config.yaml
arch: "vit"
model: "image classifier"
dataset: "drawn small creatures on textured ground"
train_examples: 50862
image_size: 24
crop_scale_min: 1
horizontal_flip: false
targets: ["colour"]
num_classes: 12
norm: "layernorm_no_bias"
norm_position: "res_post"
activation: "gelu"
mlp_ratio: 4
head_dim: 64
fused_qkv: true
bias: "all"
qk_norm: false
parallel_block: false
inner_norm: false
patch_size: [2, 2]
layers: 16
width: 128
positions: "learned"
pooling: "class_token"
loss: "cross_entropy"
init: "xavier_uniform"
optimizer: "muon"
muon_scale: "spectral"
lr: 0.0093
momentum: 0.95
nesterov: false
orthogonalizer: "polar_express"
adamw_lr_other_params: 0.0011
grad_clip: 3.0
steps: 5500
batch_size: 128
epochs: 13.8
lr_schedule: "cosine"
final_lr_fraction: 0.05
warmup_steps: 110
weight_decay: 0.0
adamw_weight_decay_other_params: 0
Rows from block 9 of a small image classifier, named by matrix and row number. Rows with one number belong to one neuron. Each number is 128 + 32 x the weight over its row's rms, rounded and kept within 0 to 255. All counts start at 0. Numbers have three digits each. After the name is the row's rms in percent of the matrix's.
Before each neuron's rows are labels from the 100 images, of 14976, where the neuron reaches its highest value: "responds to" is what is common among them; "peak on" is the class under the peak. Only what is clearly more common there than usual is listed. The data: drawn small creatures on textured ground.
# fc1: MLP up (model.blocks.9.mlp.fc1.weight, 512x128), inputs 0-127
# fc2: MLP down (model.blocks.9.mlp.fc2.weight, 128x512, transposed), outputs 0-127

responds to: orange; plain
peak on: body
fc1.179 097:129149146116160125147144116123186149201161073115109097169096176142141088118094150167109103067109160167123088073101129141183158095131088133106149132139146137138101172182071113173147123175125127038166061128167088079092141139122162144153137109121039107111090143115156067157093137130136145099134169128111110107089128154107145113103067095131152067112082073118185141127128130134152109110150
fc2.179 092:145114122080149134087139124113123136113086199067095148132124134077122130166103070142091136104156138057115145141078146092152170146191110157104175104152121104182103120179124212145105082088165084132073137126133108115107103103143183148140094124109202107190083196142095115140157092135147095120127097175111141176109139124073095105148093151130132156151139096086161144096116189111171127104128

responds to: blue
peak on: limb or head
fc1.69 109:204108125125086098142131158199097120146116160139040123135083120139127081091171096093157081130110131139100116123109174122102129135102109105071139125163172140143137081083130130130110099105151131104094095058155105130110212147122113180180106096130138107120108115163139182071174121125139082088068106105139109138155165144183158155160111133169164152154175125065112152152152140187172085150154
fc2.69 113:141124188127109113096107144109119098096130123113160147112075097122125136139089127131114153149135100146090178089128148154159084117103166121196150129125182094102093118151173090106159119144142095174201176199138138107133142110111064116128190129102107155100172142154148120130207094111181151171143056075130164129132157086151080099102126079088100111100147190176110078133080084114151139116076

responds to: orange
peak on: body
fc1.449 093:153118062130145164113160124129136093068169108156164139096085113119141084113095163147159160137116129161134166091131099117124135118154115152147167136151121069157101114118166165099168152120150163154146158125165092146093135123116139193176038112130094128134141177141144172125075142112103046122135105143199119164120071092112183114150035130142165138111143082089176136162171136143132135149044
fc2.449 094:171178130099144126148117172099200151121091157070066121145138159110141109124109123118113147151106114191071094123114158154110097097099143057079102115116127145133120081192162133170130138135201126109127135115143146096104152135171154124098130108142115125146163114137084172186062065065138117151114145098126135114016076078119126170100130148140133118135182132182140095133140142084152089099155

responds to: blue; teal; starfish
peak on: body
fc1.212 110:142163189176092059172141166060140125139168149100128102076159150080137137111124081132111171148165068117130176132175192153110130110126141096102109176166139181149089159126104142112081139194119135086117064184115168157165158105124083086119126101124152149201134078138128177098139109151137131163127103138088164185093066138123130132160120150121175148127084125111169103140098116111167106135099
fc2.212 108:110132124139124207123117027119163176101099122136106087106099179161156142124101171159148150136145115144128150121117075117120106124157129160160097090176150132139167148110091170099104141103109081160126100145094040152115142137196128144130185116096065157135058102157163138133131165151119130150160136107143176123154127095179136145145195164177187172105150092177135168125081122141111155074097

responds to: yellow; plain
peak on: body
fc1.450 110:148124122083131106101104135070158115134138097160118138146164142109196145054167120104119113150110056104094118126079176124085121140130118182052166161161125137119127090193120124077111120118125093124135115105143167124117130170176146167097128109191095170130049105146075086109142173116139130179102165089091078161109106137164117155104173093108128101110182063132118090111071118184115147153097
fc2.450 100:072150081136175122170138099100129089131149141125114152159187168094158159121155092159130141158060129161074148088137194082100095103190144126172131127105088127103139094143062158139143114116107141102043201127129113126093138081107087156059151154163155111089180156101100121173105143145116119086182135139110186119116143111102087114159144082141128118129166175136124155146163083113175112140079

responds to: green; plain
peak on: body
fc1.267 101:178133145104153079146169104122128113107123134092088134125155096152116085124114171127082158177079100086089155184145167119090102132168127114124154141215118147130137146150090123124131071082145050128074159102112155090085093139149129137089159140178138173113151077140082117161169186142066146120167154151069095156188088142161124105132104121151111078167081149130162127135108138154096115201094
fc2.267 091:155193066128162152197175128139105172080173122093142123126132119105165180150118129161150119108137110116138068110124171141170109177114106130121172113160127110137097165135125116075125131144119094106167140133101134121056096138169132169051141139130160120084138131089073059149104131173133104117110094068096150153180121142070133157032180145095125145157121179153104119123098098078141096173118

responds to: red
peak on: limb or head; body
fc1.349 093:160127071179113085118190162109119091126111137122114125095127115144131171081167066083148147171059123186164107131102152143083156141106139148072121099122123148073130086178140077157135107044122125142113134084144123118117125154106156114119140082169112194097122149075125083096161152070208087100106178131120088173131165101108100171135159148154118174118125091111106161120122173186107117130114
fc2.349 097:090132126132107102079128112142102178204125140104148185117070177125147083171075135147152158153127139160142179142168115096114158117082129143085169073187133119140191083126138154074135144050128128154120113144110128179134122111121105093152082083108081098080181072107125137143091159111108122108202087115124102129147164105094104091070140109143081115172123120154075148142150061082134131125118

responds to: blue
peak on: body
fc1.334 099:173146133137127120149165116152100142082130114132094141152108210097091082162099097121115113116197184128120095145082111118141115122139112076154150172163188165038114121133148168169146069078177111128118141161124154141173133155068131138206102121170121144167154107172178164164157161122079139160149100133137180126132132108177159104169174136100149091155093110163132151116054102138114096106120
fc2.334 095:136087157136158144123111086129168077145064159111169137148142155120160139166121108144146142213183083140084156146093152123167100127144124117103115085106187147163150140128117107163121081102108111107159147135089071176138126119168110102133106084133113190124116182091123058158084076098126093150142052145094141149106126091088160165081094112112105105086176082122147088125108197090157119100069

responds to: orange; pink
peak on: body
fc1.379 098:152197108123072153148143187121136190074080168141166146096102164118110127151141109192092070071152130067108103130138107107117146114128154149145122085132127138151111127120125152133094160118120129122224064162080115164076098198108104149134125113144118129161129072086120148174110207086167093157076082137145114196167151111164142111124144147146151169139141137093125160125096127156155152110159
fc2.379 107:108138146184139169142120113152140106121109137091120156113091146119110130132078184108123186158116142122123147095116116161167116145100182107079089113133157129119124140051157085151114072173093153088073123179205062129167093167158089117128197122156140143098127134134095059083177090143142114138157120087144186198132144133177154121147146134162136131085121138096075156166167138089105098193114

responds to: teal; plain
peak on: body
fc1.224 092:114104135125140168120077130149131139112112096103204141162137143169116156101162075138140113159126102079080142092058124086121184092098102110095137095086108093138131228077141136138098094161159111103130072122124112156131142171143106152125143148181149152088140098130111151172108076121078182136120176175100185176123179130140166157144130158107108115187132191128089139159064112114110165073132
fc2.224 087:124106160173090103163239085104144120139148162163080104108116130108090087165078199174070207105084117150093131086117149187124215111124104119130120111150157131101180111139085106160140115169137097138132134141157164169109145113124126151141102144051128151171137122175112126132119167101158147222137142091137099120114120105100129123154153147148126135111155118082172100115160159140079141143161

responds to: orange
peak on: body
fc1.196 090:165090106144221087126165144133134108174176149162104102186115119151156132101108082155076127115092116140227099121113138111200160139162100172107116155142119142116068056119096124151128133111142111179126105159098111139110121144116140112136146105130171110165109209131116076129120125131138062116197147119112090126084124059088143134124067068113118158076124108127112146127074129111181149126148
fc2.196 092:127162099133147097066122171139164120104136107102100078100183160107138157138158149119135143111170100087056169124106176159093181126082130131110153128168104122175154104195133155162116150113143132136206201105135172115125119125071141174170091102188077142127098118126144109129085138167162087139133155069118088224136124127063123045149136142118111125133126154160145124179140122127106114138103

responds to: red
peak on: limb or head
fc1.480 099:091115101128126125126136230147081130149088141078167152241104124117179087090111071055103063136141119175157143113125161137122129086090113113085117147165139088102132071186099119149084086129130145099122185113087149176115132105103143136175125110129132135140080205165090108135121168106172140137166104131127126164148122117155094131132139158128135092135123146122147183158072106161169156134114
fc2.480 109:174108115178139090121139089140174095166150130078132088104062119099106120101140087164139167159119140152104144131162137134165162173131126109116123123145122127160182138156158101129107096094155101114059137156133097084155180151215151097127141147060127162074143147069170132165136151170112120097121143118128130107102196129057125142126124096071188087132155119180179131066148114114158051159131

responds to: teal
peak on: body
fc1.356 105:117167165098082132166146090160155149153125112173065121089081194109073156145121142147176134181127167125155113133155139135129083100026117098129140104141078168160111177146115117073124153095151109168126123154175131078137062109077080131130137115131144150150098057090127116076111127154077140138186094160189098100137088164163095130123189160084112135151146132117115121179160147149154127143123
fc2.356 100:098154122138118109129113151100106124120136113093183191085140177129098173138120137165206115090107139134144183130133140089132178116144120068094147201184183103136172121163069173068119132160166140126120125089103180102104127104149139113159122050074139104106133149130100135135126128090177138088067099114058104154126098137165151152150107122144105130151090125093100095192093181083080115128164

responds to: red; snail
peak on: limb or head
fc1.108 080:157146126124137100134163166171196135146111135083129091086103176145115091132099099174071117137098159093080128097134119094139193056100102201135133147103114174125086118092103112135069100124059106115129158161146090180122132176154155107111107137156134097120132118086050173109155114090111147104118052110075108131143128150132159112088057076110131183136133192124124143143108141089134112154087
fc2.108 090:156146134141128107150079088089137058119068109115147112159102125080084078135158110131086108184120096155144139145098122125089111155121121131155119116152166161146136081128142046075172072052115126096167115114100138081115142161137140146150170153142144128141164100116120096100107075142164142114188159095121081157110143054178137164156156109138071107145163114190095129181180090155118168093076

responds to: pink; green
peak on: limb or head
fc1.271 111:124027109136133072081090112139138139103106089123133102149129155137117146138167145162110109123220146079150110129138099158155141139113107166128162130110124181090101101113100182112156146167159116164137123183165111096147149092164115079163110116142118085100121115105135050131147095111150109071169190109160113128098127139115196179168149192112095119078149089151155089129146132117156140089035
fc2.271 107:074145121082112152072085141088105165099121139122052137115178152091132139132122118143117075078182072125120177104111104109172156124128097116127093133161125174123136159167132129084179109103158107149181160142138131114151192159058127137187091054103061097143139117153128149171148180083134084131141100128134079126121126141111097100218169146153162114112191110133156070154117111112121149113145

responds to: brown
peak on: limb or head
fc1.133 108:117159142112177155101082121184138132141105155188072124079083110193104079133142114177080130117155153159148120148160114121095135096121139190117154093021141183132077205130133127150107143126157086106135113157101143136133085109112170100139110165124149108152127168029074152127116141156133116103135114133111093126138117128134140116163130136151050131114116147065112161141134116171101182124054
fc2.133 103:136171149151102097173146168124170123126125107086111063151135122111104143085176166145162080173181130064106110177153148175165168200103064134122087133079114112117188118135169143105139163133180133137191124128126070136104112163121162144158174129136085093067158076191160096134136100125102109196155125126098172108144129159101138131122095119137134135095101148089112149104147118116138056136194

responds to: brown; plain
peak on: body
fc1.472 093:151046120127170093140112135088142099180148163090142152189132158183151189149171096141118114110121102165085146181146062153125052105171071176128117127106053120115125093101145185084116136124103090104119114109197135114200080122116103126089077112150138098142121161146147180153112129160086121149123134129145151079159089096126120163156142138113154130184135126134096099111140169165080165098151
fc2.472 092:133134143111105083128128097139171190109156120083126132088096152145125142151133083171165137084171133150168159142134180166083120129144065130074072143114199106084123145131082137167095143174133100130137145102156117164086109127163152133159150111151145152134202143129192141129174148120167160094165142076123141122101105128168165123076145119135102131051084112075154059166142143191135123211114

responds to: yellow; plain
peak on: body
fc1.467 080:126165125151133157133118171121114096127138118125153148106189106098142132114139170191145119098063195084083159086099136087154121107166132124172174169116140143092098191095211155146123086107151086132117125186135093067154127138128159192118106117088119102166133111191121140135129093186126117114143103134140137077125130124169102110122070132105178192122140136203065121171089090103112076120147
fc2.467 091:150068136090126116196140106080166144144163142134103143154120153124105125148162119101097160171152104147173053142118123146111118129122154127101155093153129141134135099155157097082202110152115176176091114131122186141079117151107157101119149149101167150159111113093226134078132144029093163171072170107150123150144187112085132119157175149201131093103127112123174153118148114096080116153152

responds to: orange
peak on: body
fc1.332 095:151105100141155124143171057124108071094112107122157143164166112077144146151100106164111136143139123121106231064114094094160049087126144161122157133145140168133172162121132124196162143141146156129140112138144097143156088056188141131147155148153154128137119100106164132153147075116134135138120110177106120127079069094116162152075125084086114111157173126053137090192075144066132123122121
fc2.332 097:114111154132092152124092184159155101137145140168089083115104086136096121096104151164157097113102121092190070170152092162102112130150069148174117061176178130128086139135087106093147131126121127181172139106068149112147125082081106131186112113122096144157120193125155109114174115104186114130149234113138140121183128129110124172106129113124129131113122120123192116117139156214156196122152

responds to: brown; green
peak on: body
fc1.193 102:112107104100119149143191094135139081159114097144126134154135150127177144168123069083091139135161136168119111199133134143137152158075096124188181104166102107128090133152117158046085076091168147154175153167138159131127134126128190109151101134149152161081112050088168156138078145087141132082061126125171137132118148126109119115124185134098096152086133163142125167134043143139125184133178
fc2.193 106:085141168146164099137168129087086099121190154147121119081133178155126179144059134152152088111095172145088095109169121092150098133094152151116125134118145069168174161116170108112199164143139116137121076119152057092165097130125118098120114125132142044138128161134166160136136154219077124078154160145098145131101150066104107127168095140105157128094152143127102153159091155191094093145090

responds to: brown
peak on: body
fc1.67 095:100110102194153086122155080147094151125102115119099133091150092120105129125061107124102114128127100141151119179137153217082147116132113180139129087081084178129104091148120101118155134065135078128149101142139114134153095090147193086113160106171150086123136140090123097171122116090138123173138171105074145110114123117172142095155139138213182155119145095129103157114171215135133061187092
fc2.67 093:080150091085134179111157172161099141167128068126156129144130146185118066166106095160126096131143120092104130106154111093140119119150130138141156114133129160113104051162152142111174142133063091102128158187134138142177122092136140117120092134132138157136203085189129116162124140157129114084111094144098054102101048108098156171133123153089126095136060158129112136049190106147136147066169

responds to: pink
peak on: limb or head
fc1.333 088:094108188124141136165088190208143152064158109090124101140113052127173090169125143142124111127103135135204098143165106116132152059186133126109131106085109122156125121141145161148126125126136185148136135100110123125100082159130154153113136123074076172137110126107154185127154117112143091152172170142103152118080134150063128177082182186136120077108141177091130090076119084107121139165068
fc2.333 081:124085065133060153050154071148097122151101141169141094144178127162095096149158144135069104156153128118091093119145152128167130131161079199099147136132173141138158184167078093169113149148151153102153175146126117149135185077130081149124111206114105133120150156125058166091095106126092145150141156127125152149138139179143137136165135131112143178061149125110091113131069163116120207110114

responds to: green
peak on: body
fc1.49 106:114137128115175106122072137133147169097102076087101137114148087128077101097129082107104114118141169195148177124184086139137182031116071146107140119096082154152119109177166146151154094088115117192103103159140129095089115143138113169126158160154112113083175104112079122109094089098171120160169120150140097166056140158146159084116112167141078137122157153138140059136142164131161113114064
fc2.49 110:158118120069144177107148120135203096111123138118150114164235128112122118087095146163088132140162112086081123083131169099119094164133150152066134165121156124159161140150121124104140121119128143130177156122092140140171149137119077107141084024136058143222084106113153120104096100139138147060148133119125131096117067119137151129099149117112167127119087137144157113140068087090137075103163

responds to: green
peak on: body; limb or head
fc1.302 097:105100114113124131140113075110152187142141133204194106092100095085135110154092115099103084134148114082175131176128156157167181122142196185149201125138096085100127176138158103141157091160194144160133168130096222101172071113105095139106128114131135124110132117168136129177119098180120124090150090139143124138087137090141115146200109134098102094081111135163118061099106132116104142139102
fc2.302 101:136179136121148147041145188130112098108194092111090099161152180119121100119118068105137094123178102111145107125138080137094134047154138099083107084169114120124083083150070168118131190123127108143140119180131143103118113153134114142199102159174111138189147114095069157136126124119113129188126158149103157121083137155100059089057141158143125173102144177139161089144139150174108112132147

responds to: green; plain
peak on: body
fc1.34 097:202105095067138084146116135157160109167078125135150151086176128089123165121130181098121120149080143116101091157171128146087062161081138168081158120198139110121155122128071071127143145136112097130177100088162159054085143143161130148170167110098157095117143131168068102133146124163128160168135101153097124174100094159149161191106129110102124098177092127102129164082089193111135116126145
fc2.34 097:086168126170162168102149105099181140108120080129152128114075114141098131102111146136140155142177086108136156091115163099121160142096182160108200194159124100110091111127140104116065101143144071114113154208151083155054093131164104156068132127160151149157141104149127113112129130069126116082083119109092188066087115169139085176132110121080135165110184143137111110154076079126154162133104

responds to: yellow; plain; teal
peak on: body
fc1.277 088:116117095123154121128104154147141142127156078121118084114146170148141090160118124102123094129103113115065118129098133149122144136090107129068146103063098066161086140067075074134152144094079104231109118105142109152153146151152147176102142182051140108123156105128185154182099163087077184142144080174119137141097215102100072130149132158159139148134167155124170114140152132110098172121120
fc2.277 100:151150115137097084149162147142105093151127080200173123168081057133142091178129144125140140105130125093145132183172139142180176109158091160159091125180120177133127175158139122129146147141127201148145060088161113129151169129148086154137155180137154111139097098105134133135168077172125140104131109088068122141108058081141185142109089123151097165107095166104155089156148084110091183183156

responds to: teal
peak on: body
fc1.422 100:151136105091107139127126172159124121201106063097068146137137164190105079160154116154171158190118154093168108164147113154154102151085109078105090090089151162070105151159118143119079123129116129145149099107152132195157159144096086131099154129097118105148108179128150106153151186177100120196102194128096090110104151091074150095107105136145195136167132110141178150065110107141146133099095
fc2.422 090:175112109168112111145159146131141095085090155175184155121135105157119152150172062137102089118179141082087196162068156100068119153142087111140096066110102165184148120130116119175142107151165123123101094130113155132170127113082150117203115069123155162127127133118137169074133077150141166118151072100094143138128158135149101130154145129099071130122140106073124086157159148168190126046151

responds to: brown
peak on: body
fc1.184 116:068072069126134138099160127156121113148151151102113192093049094127106187119093166146146124138088125188124128121105150091114147120145098155148158135191086100082087131149115135127101165084190123105212136131183148178090150121126158121073070083117111113116104119146139121145120137155106095170208168138069094093116143083110142150121094118132104094070118129091106157154144119173117123172172
fc2.184 105:143097107127130056130191106089148170142133072049120112118133103159164154136157114178101094150155135156136118193156107071144084185173088129086193160107140119133162074180130117154110144147087094075174108152191154131152128080152108113153167132135144117104148087124084144127134120147156078116078104099139126160080129187084127155125120099125154122092138107163107072100094163133087195128099

responds to: green
peak on: body
fc1.140 121:165110087114150159118140184117105142161183132153082120123183069136194114126137087080117112160107118116150093100127160112149167140137058183105102150071057087075118087108131165135186126141119155160124148160125138168152105138118160132122107129124221166086162181074133043139106165134175131124133125129116111122075170103129138133123148072101121171143131130184102111118107099114062117126090
fc2.140 106:081095128146124130126121091112177093153077074156127132084130156168047147141068075125186159105130119101053128207143143157123134145132132157074096158175133184130127137162115126150108182104132169158111123110115104126097136133166095126132136105104091068151088117168140194165133112199076112091094142152117110101057169092111121077168142166160100155160131132130088112154116099149110100086144

responds to: teal; grey
peak on: body
fc1.208 108:196100067135086143059043122133115133126105101177169143096160144098172103126161106204111172155154095167089103106165100148129114186115165164095095139121080116170119161192141120082175140129120126167104117125173121146126109100125153141074190139139103128084088132121138086099095130098090117136137138131086148119105152110161100178062135111103090151121149138170186068121125119140172153076133
fc2.208 117:072159143143193139110155095159129081081101101113149107150147116126086181166123131143103094154150133100173199161101124122111145071183143089107154152110127145159115166154101158151161098163145141070117083159085173169102144148081108118150091174109066103162160148132141152134181201161120101124178159106109144137135053093094083107140124166194124123127080159122072145141157100155145185141139

responds to: green
peak on: body
fc1.430 093:142158076188103050100173212077154148061175132173127116135171127104121100152115111175064160179115136091180150140080122108118156100149092090117103098131164068190147148162164115136095084068124120112112127151111133109109096109106159130136050192131140130131110055100157117137111129132172142141176166187138145118123118142092113162133119174164129121157129114169157113171135129131114107135161
fc2.430 097:131146169113126113092146048139161105132128102097143067096113057163117118154135145140118102111099123189164169098232087149088193096158120121164159145134063181124106143159122088168101132147072126105160159086084073083160159156169100128111088083081095101138150100130110169143155094106121126141096110108103172145159121108157122100111162171124170130130088108140126105133116114153139206138173

responds to: teal
peak on: body
fc1.9 110:131119136181171187162152071109198120160129192163138114091146159121093076165145084214090113108123081084137114158148153122136160101133139114143170097151115120091040115178110110177132156151135155113071127171128199053106153135092123095123101156110151150111121156147138114176073085094077123083184143104119134102131108125113167132110098081124154136169107161103116114108147112149123114122072
fc2.9 104:102174115135152109099112116125106157088160099135051100169112121177156093126154167095106104192116081116089094105114128140128158072136119133095117113132144155129151160102134111083164087178198127115207109156138099139116102129137125160129102102155018077113175124134163085069067198116170120153127094101121167121078143143120160091186166150138139125138158148111159127118175140130148122145190

responds to: orange
peak on: body
fc1.361 099:138167092112191123161166129166078167179178086139093135141131116122147147077105138115112105159076148085087157163193098140133076111107139108074145146145171124100089152129151161136199132057110161151087123120201170147108186181149091071138119129125106088140139134081140087127135165090094082134104081120159121083140131152106042122168125132084132155101124104103129090165166158131153105147152
fc2.361 093:103112137103112163131090171089176151084118117070139072150135124147180110139126140130183151146143107150168109094174121117075154111076125167166164096117130106132121135130067082140145110131117125076072109107167102156106130109077164070134125074173165127171144151101142137117095104185078160113158144055146130127151086151081144178174105126109150104110174146121187160082080111114180188123066

responds to: blue
peak on: body
fc1.181 081:181184199081096121063088133128143129126094142098090113139104150130146200135132067130120107137107126153097051126111129078151115199114117079052125092080133090104154138135102142126137170121091085159075125092192111163106151154141089130173187203110128157115137130199094071143135155180101109128131141149152120119129095146119135109088124198124143125118131115117103147137193150133136137091138
fc2.181 092:136166117186165163111134130150061068125164142133190116157146083108145101084142171092177081117126144143136188183164108154079109103100095161109157099111114166149076135148158128156126082166171145136117078165144130169110094166086068094069148099093186117140151099083097141080158123116187149164107155116160118162141136147116152077174138113112128177151129115148097166080108109103135184092164

responds to: teal; plain
peak on: body
fc1.188 096:088171136117125123122132139111174107172130104114123088109091175123100063132172099138106099116115131070116120111145119201123154115139135134120160173089110093097119141130077053167179130092106147140086109130207138115125188202135157145079153157157172100072139141123091089147097156153091171116120104117165146159130169137061113115118079056160140133170125090140142068161123128163166107073090
fc2.188 102:227155128130127122211146140101165096073079089114174092099124153116146143111177106113115151130109072123144151149141137111076146145170089194070119092174069196170121109121127094102037169145188080088158123164125119135115094134129097172147113132111114154168143132136115184115171120151088136093159132159112141171114101100147117084123132168138080154153099148076146099140110106099115120125109

responds to: blue
peak on: body
fc1.254 101:109130112060081134134141146091134122142092096141131162131154197160124122091103125186089094141192120073147134098119150125152132117085087121117160202132131181071129119131119142110181126104092087109128137114181101136168147120097116141158144181099175115114101065130190148120149181226100091148145156101102145132153139115098109068158161087142127138100110117113122079153067155080120181089178
fc2.254 102:115091171120135117134134061163092142152135080160063124067177133171154158133141085171121142086163128137130199084144088122109179160099135105104105089182124148148154153193083170152102129186121122197145113145138162099091106149153155100076109064144093098149059086137132157153134138138160158153167098126138152160119153098097140057139142171159136100144164093103106129184147142157104119108080

responds to: teal
peak on: body
fc1.442 097:047113120111137116101056133181125137143149083092117163081166113076149175080194146105121111095186099091116163110145105092110147143151132113101131109127097127187126144133128087095177138178178138143152117113170118120133092097105121123059157081120077150114188110115156103110128109104139013194114123109122145095125081176096142157126155158150115159141134098115143074156141128096081127172106
fc2.442 089:170171128108141154153130087158195097101052155164112116190100107099085165091117148179135110088128107132192162135145136120144106088128135113151116174142074070103172111129158146140123174111140075142167124128100096101137208132157096111154170175108159121106101111179142095192129153093085148151113146179152079200142097161115158149133100119094083075128135129166087106120136150128167107077169

responds to: blue; teal
peak on: body
fc1.150 092:170104099105106103199123110131095155110171145168140144179113150145074156158145169093130093112183176075097160087096101148148072098126114131152147095105178156113116155125087209111156108126142170094122110060077137195170118168089087167130126116090141134125106147170101101144103192123126149195165082111080091100120120149150126122110148208175140151143126106150153154149099147091151115141088
fc2.150 087:139090170128120174101146144092108204158114102098151109116102130146105127122151107114132114092096095145085156185127148112172135150102130130193076167115065151177124099121080111141104159118080093093131061156153142155142106083165151115092083124127110133075079071085139169172137146168170144134184149165173079128189118161187138135191131066080155125099179138127093111154108128172139112105143

responds to: yellow; dragonfly; snake
peak on: body
fc1.396 106:149122114178123073105146152187132149116092124145145136126138131113132154089161124199174144157169140137136158101092149077102104103121195093133165153077069122186074150179075146183129136128164106113138126141134137139154075144138126145138122093095112117122044120097088124140096136167101066158095087168203118075135148145172127141062162194161119121111109092138174138150140189125108133116076
fc2.396 105:114165138139115080209085101070097117129170138028182142104178156120141209113141132129191128146101085153130127104113111139138135128188084131133089123123144153182124157181170212153119092143146140091111152122156104106114153088122177156121082153075107133094124140102101137135100129108146121104138139135115095122095153151108147151191150120085141082116115131098071143131106204091115130084076

responds to: brown
peak on: body
fc1.289 117:058150129111065107080156104093085124155146110138124159183088097165086189160165154113112147145122193213157083130124101180140097124100109123098147103169133089098154092127123133091100155138115101073126116097131119075113110131183219128081073108121188135084100129132125102106123142129166094110138131131191101157213134175164141154158129115159137112147142142143094087096082137118132123154110
fc2.289 115:168092112151120058124172169149111089171152124088126112149133127069160133111078144174160096082118145148133199116175104102192171116124128172100159091129121137101126094147134093088091138088084160148121116184156181187094076071076140137085150173145162143143190066105108157112168184160101132160096115106080119136128175130149153094129113122153138133129087067178178137112137142130102134136147